Rows from block 6 of a small image embedding model, named by matrix and row number. Rows with one number belong to one neuron. Each number is 200 + 30 x the weight over its row's rms, rounded and kept within 0 to 999. All counts start at 0.
After each neuron's rows are labels from the 100 images, of 14976, where the neuron reaches its largest size: "strongest on" is what is common among them; "colour at peak" is the nearest of a few named colours to the mean colour under the peak. Only what is clearly more common there than usual is listed. The data: small charts drawn from random numbers. In brackets: how many of the 100.
# u: gMLP up (value half) (model.blocks.6.mixer.u.weight, 192x128), inputs 64-127
# v: gMLP up (gate half) (model.blocks.6.mixer.v.weight, 192x128), inputs 64-127
# out: gMLP down (model.blocks.6.mixer.out.weight, 128x192, transposed), outputs 64-127

u.43,171,209,219,173,188,115,207,184,196,171,205,211,280,198,230,154,210,188,191,155,189,168,165,167,248,175,209,205,187,232,169,221,234,169,182,206,185,212,149,174,191,182,243,135,221,213,169,192,186,189,216,204,173,176,168,181,290,204,176,197,116,222,159,184
v.43,243,247,189,220,187,186,184,214,205,214,233,233,267,229,161,147,195,243,250,170,225,173,175,205,202,154,257,240,188,183,170,193,190,222,173,192,128,237,205,214,271,257,242,149,218,211,208,159,219,200,218,144,197,156,163,243,202,221,162,197,223,174,179,230
out.43,227,245,203,223,211,177,178,228,197,142,145,190,193,208,207,187,200,168,219,218,163,155,164,201,92,276,189,277,237,243,200,175,196,259,192,232,169,228,181,212,224,230,194,226,205,205,180,190,200,173,201,213,137,173,178,164,188,184,155,169,162,200,160,175
strongest on: dark theme (100); pie chart (72); heat grid (27)
colour at peak: black (89)

u.167,153,163,233,246,234,197,173,175,202,224,192,161,247,178,224,205,238,175,221,187,168,159,204,160,199,247,210,207,252,187,213,174,263,170,221,190,223,204,225,211,170,166,265,224,200,208,201,194,177,226,243,208,158,187,212,211,195,212,213,230,202,260,267,187
v.167,201,201,181,214,230,224,151,248,222,194,202,219,197,217,167,246,223,137,163,243,226,166,226,265,188,207,186,229,192,201,103,238,235,198,200,214,160,243,183,211,237,190,201,233,186,257,229,151,175,150,192,204,210,140,223,213,233,196,246,241,191,205,214,196
out.167,207,143,168,235,127,225,200,226,214,166,237,266,180,218,185,157,172,166,165,204,254,199,205,200,185,152,208,194,204,210,278,211,165,217,222,156,200,175,204,211,265,205,225,214,203,239,230,230,186,195,208,190,187,187,174,187,165,203,146,175,218,173,130,246
strongest on: radar chart (41); items: eight (33); horizontal bar chart (29)
colour at peak: white (79)

u.103,189,231,198,236,221,187,186,195,248,198,146,174,239,219,209,190,179,173,219,211,178,159,180,220,202,210,251,228,191,176,178,170,210,217,183,255,168,263,194,181,187,181,186,226,203,207,212,156,166,169,197,225,185,164,198,241,256,168,276,193,215,219,148,185
v.103,172,189,221,261,229,173,172,188,216,196,220,177,254,250,190,231,219,212,216,170,166,165,199,258,180,161,240,212,231,253,152,202,247,167,171,225,183,242,168,209,231,213,255,186,225,244,223,153,171,150,237,216,186,166,181,174,204,182,205,212,173,189,183,181
out.103,195,187,243,191,130,214,209,195,216,215,214,217,219,240,222,171,169,164,204,232,190,116,215,141,137,214,204,200,235,168,216,191,194,261,167,203,228,206,196,201,177,219,233,186,223,203,228,244,188,219,248,206,168,195,182,153,138,186,151,147,185,192,163,176
strongest on: area chart (46); peak in the middle (40); histogram (37)
colour at peak: white (99)

u.95,203,179,212,260,185,215,193,225,195,206,195,258,210,237,143,229,185,171,163,200,216,138,214,202,135,219,168,225,199,188,136,202,192,223,191,219,214,224,189,183,236,187,232,195,171,202,205,141,191,218,203,212,194,136,187,208,242,202,242,257,189,161,206,164
v.95,170,248,251,187,202,142,189,125,190,228,187,238,203,163,216,199,142,206,265,219,221,222,172,234,260,223,235,200,181,196,208,188,184,162,157,214,154,217,145,186,195,201,190,189,217,201,189,188,226,217,194,161,228,216,152,206,194,242,218,171,264,254,179,183
out.95,192,137,165,186,205,211,215,242,179,184,219,223,152,167,202,256,244,215,194,198,171,273,195,228,274,181,188,202,204,179,302,203,172,207,264,195,216,182,234,212,173,201,202,193,212,185,180,226,219,209,216,196,254,206,196,191,164,156,165,148,207,225,238,279
strongest on: pie chart (65)
colour at peak: white (100)

u.18,174,204,240,217,145,229,193,203,231,221,207,225,171,214,205,248,225,174,175,191,165,226,181,254,226,180,180,253,173,218,208,215,191,166,177,192,210,189,196,227,175,215,220,207,192,181,217,194,164,170,223,211,230,179,222,222,166,165,193,150,176,285,165,218
v.18,212,197,210,225,204,219,207,173,220,214,245,252,183,240,210,182,199,233,204,197,221,244,152,239,227,156,193,223,155,205,208,166,167,194,218,167,164,193,193,224,232,178,193,233,161,179,233,230,162,194,158,131,259,205,173,237,155,162,190,162,209,211,187,257
out.18,173,192,229,214,173,221,156,193,219,207,235,238,226,267,181,206,186,183,185,221,237,214,224,278,242,146,233,203,211,236,141,182,209,197,206,185,199,275,214,223,270,190,235,199,190,195,236,187,217,181,221,178,210,153,182,219,178,179,163,200,170,175,121,207
strongest on: dark theme (100); heat grid (38); area chart (35)
colour at peak: black (98)

u.118,186,171,241,173,236,184,232,170,171,155,190,227,220,177,248,152,206,175,248,179,185,154,183,163,181,183,183,226,206,192,188,162,245,208,165,175,160,216,164,146,179,222,240,252,195,191,145,215,169,180,147,183,190,203,141,207,205,224,201,174,223,229,208,180
v.118,180,193,179,189,243,233,200,244,214,153,181,195,154,254,192,237,216,162,142,197,192,182,223,243,185,195,218,207,222,236,180,203,243,160,189,212,162,237,184,209,245,211,191,211,200,185,209,168,178,172,143,174,255,196,232,218,170,226,188,194,212,217,185,186
out.118,230,217,223,192,154,204,183,234,196,219,213,240,158,194,176,227,209,196,183,218,224,237,189,202,219,194,166,163,176,201,220,201,154,195,229,137,208,174,213,141,254,207,185,231,168,124,196,220,192,211,148,178,180,225,215,206,154,223,150,216,166,218,187,187
strongest on: radar chart (96); one colour (96)
colour at peak: white (100)

u.59,195,213,186,188,261,220,203,200,263,212,137,170,197,225,232,193,194,170,221,164,153,100,223,175,236,222,188,175,223,210,177,202,240,168,215,201,197,186,194,173,201,190,218,239,174,155,154,187,172,199,187,180,204,202,220,239,208,223,193,202,198,226,201,178
v.59,219,209,183,203,206,259,189,175,260,184,196,205,185,214,177,164,185,191,192,233,211,142,180,184,177,234,223,195,221,232,196,193,191,213,166,223,211,186,174,225,251,248,243,217,246,129,180,219,226,171,228,139,223,157,216,185,198,198,163,179,200,209,176,207
out.59,199,189,188,222,212,251,203,174,200,175,145,199,228,223,199,168,193,178,207,192,173,207,187,212,166,233,213,248,190,222,222,176,166,222,186,194,190,164,223,220,241,241,192,169,244,205,292,228,190,164,186,169,204,197,238,209,156,186,185,128,209,203,210,237
strongest on: pie chart (52); horizontal bar chart (36)
colour at peak: white (97)

u.124,183,159,153,221,240,196,182,231,296,219,198,221,192,170,193,228,219,175,235,177,235,170,196,218,168,219,176,219,201,208,169,251,189,209,215,227,144,199,196,169,182,208,251,215,212,177,177,137,205,229,231,206,151,197,226,224,205,249,263,246,208,218,205,174
v.124,188,188,183,276,234,163,212,185,189,130,211,203,161,264,153,221,234,196,171,208,212,147,206,191,152,174,195,211,210,263,152,218,181,164,171,202,106,185,195,145,219,181,218,249,238,209,192,186,197,210,174,152,196,221,202,211,204,225,220,186,220,186,193,176
out.124,181,210,236,211,216,183,140,194,198,199,219,153,227,238,240,143,199,174,191,209,143,161,176,227,172,223,229,229,205,193,202,189,290,195,172,258,156,225,149,245,187,238,211,178,210,246,226,188,192,163,214,244,192,146,179,188,209,194,209,155,196,223,162,164
strongest on: area chart (36); pie chart (27)
colour at peak: grey (82)

u.105,170,222,222,242,179,207,180,150,220,193,184,190,196,212,186,242,236,212,185,201,234,182,241,175,227,163,165,235,131,167,157,182,226,219,171,207,144,162,175,235,186,141,223,236,234,199,214,150,153,170,207,197,232,184,254,190,238,179,231,180,178,245,227,226
v.105,170,212,216,201,191,157,198,208,208,199,191,217,247,174,225,128,188,192,243,163,188,145,179,164,227,168,194,201,207,220,192,191,196,245,208,179,140,178,179,165,228,222,220,218,264,187,137,164,173,251,207,212,192,201,201,268,219,135,168,232,193,175,205,210
out.105,182,146,126,226,210,213,201,250,196,211,200,193,180,196,207,166,232,189,171,220,191,236,186,243,215,236,212,210,173,232,234,203,219,129,235,234,220,173,200,178,153,201,158,144,186,171,203,227,219,192,221,213,265,211,214,207,165,191,212,177,200,209,218,207
strongest on: dark theme (95)
colour at peak: black (74)

u.80,148,184,221,176,213,154,143,199,171,191,162,231,191,233,245,214,212,207,179,203,189,145,200,211,205,167,258,168,190,256,168,213,238,182,174,182,181,193,157,154,215,189,171,187,273,187,229,150,173,236,219,218,254,216,187,236,257,190,217,186,199,191,170,147
v.80,112,179,198,215,201,166,166,223,216,225,182,213,268,200,178,250,195,177,192,204,170,200,233,223,204,160,253,212,156,210,167,222,182,231,159,228,224,210,215,160,166,138,261,167,195,215,206,161,173,202,238,237,211,157,260,204,257,186,197,206,179,164,217,211
out.80,192,199,177,175,168,199,227,201,242,185,182,256,162,187,215,221,157,199,174,177,223,159,171,163,204,214,146,202,229,180,229,227,187,196,212,194,222,185,230,160,207,171,236,269,165,154,146,243,184,239,150,158,192,201,185,214,179,208,164,192,183,219,164,208
strongest on: radar chart (48)
colour at peak: white (90)

u.162,164,214,242,163,221,208,215,179,204,253,209,157,231,202,279,206,195,194,230,202,170,130,253,196,192,238,231,196,241,237,175,220,244,162,238,216,198,161,179,177,182,226,226,192,250,156,127,194,188,246,191,199,191,193,198,189,174,183,191,167,181,210,199,183
v.162,197,241,241,255,190,238,222,187,225,228,257,233,230,248,159,170,210,179,205,180,249,201,173,213,168,171,191,233,204,197,171,203,191,250,189,197,174,253,208,185,290,231,227,189,180,204,211,123,215,212,206,146,186,106,192,228,220,178,215,216,213,174,183,194
out.162,203,146,168,248,220,242,202,235,222,174,224,235,171,214,170,215,198,201,207,196,178,193,177,212,185,198,219,223,213,189,223,174,178,235,241,176,204,204,267,215,207,225,249,193,214,206,212,199,187,146,211,168,231,235,239,230,148,189,172,183,230,188,151,250
strongest on: pie chart (99)
colour at peak: white (99)

u.0,167,226,272,176,203,181,205,201,202,239,228,182,222,214,210,261,144,163,209,218,197,187,206,151,261,150,275,207,209,159,186,136,239,207,221,181,212,210,198,230,230,188,180,196,189,233,217,183,178,203,273,227,202,183,163,207,204,180,194,188,190,196,177,231
v.0,177,246,281,160,208,177,165,194,190,217,203,199,205,246,202,193,172,193,199,195,213,234,245,189,199,146,226,200,213,229,222,201,265,142,174,206,151,225,188,218,226,196,161,217,169,275,226,213,216,185,184,199,209,196,198,234,208,215,182,220,200,200,191,189
out.0,212,210,198,158,226,146,164,164,192,184,170,151,208,184,219,229,168,170,222,167,204,189,183,191,136,237,173,219,182,188,224,220,203,212,173,196,185,192,160,217,154,207,145,266,201,267,185,215,240,225,202,220,119,180,176,166,182,236,181,222,221,179,212,194
strongest on: area chart (57); peak in the middle (33); items: three (30)
colour at peak: grey (90)

u.64,169,259,237,200,227,163,238,193,211,163,226,191,199,231,205,174,220,183,160,196,194,165,232,185,196,202,237,188,210,245,165,202,251,184,200,170,168,214,161,152,290,171,205,210,268,199,195,199,152,205,186,177,198,172,174,204,219,181,152,192,222,182,198,176
v.64,211,189,222,182,256,153,181,193,220,187,198,176,213,197,228,201,170,207,213,163,214,166,168,194,145,244,173,208,215,194,148,153,191,254,205,192,158,235,183,158,219,179,238,252,259,154,150,218,175,184,222,191,149,199,149,211,157,234,206,242,185,182,170,159
out.64,204,178,182,174,164,179,201,212,244,165,195,264,158,222,214,240,164,198,152,200,241,147,180,165,174,237,161,202,223,217,229,191,195,214,230,195,229,184,212,171,218,181,228,277,178,149,154,233,178,233,172,165,200,214,200,201,159,203,148,182,188,220,149,187
strongest on: area chart (44); rising (32)
colour at peak: white (100)

u.169,110,219,249,203,190,157,156,195,201,192,180,199,259,207,219,206,163,163,185,162,177,147,221,204,181,220,198,215,211,245,177,202,263,216,225,250,209,187,166,182,218,185,205,189,243,248,187,135,150,188,238,179,159,194,183,243,242,193,221,181,214,210,185,146
v.169,202,151,141,228,222,223,231,207,193,142,220,199,144,259,147,194,210,213,141,203,241,154,225,214,187,197,234,170,236,242,157,180,200,150,208,229,149,223,219,195,252,182,189,212,178,203,251,196,206,206,148,175,246,192,205,206,204,223,221,226,224,162,200,187
out.169,200,213,230,205,194,206,174,217,254,233,195,220,192,196,182,176,203,201,228,200,159,237,136,232,233,246,210,200,179,184,169,226,238,202,215,177,209,176,205,202,210,269,222,178,181,152,184,166,207,188,153,212,187,234,216,190,155,223,186,217,183,253,175,213
strongest on: radar chart (42); items: three (30)
colour at peak: white (100)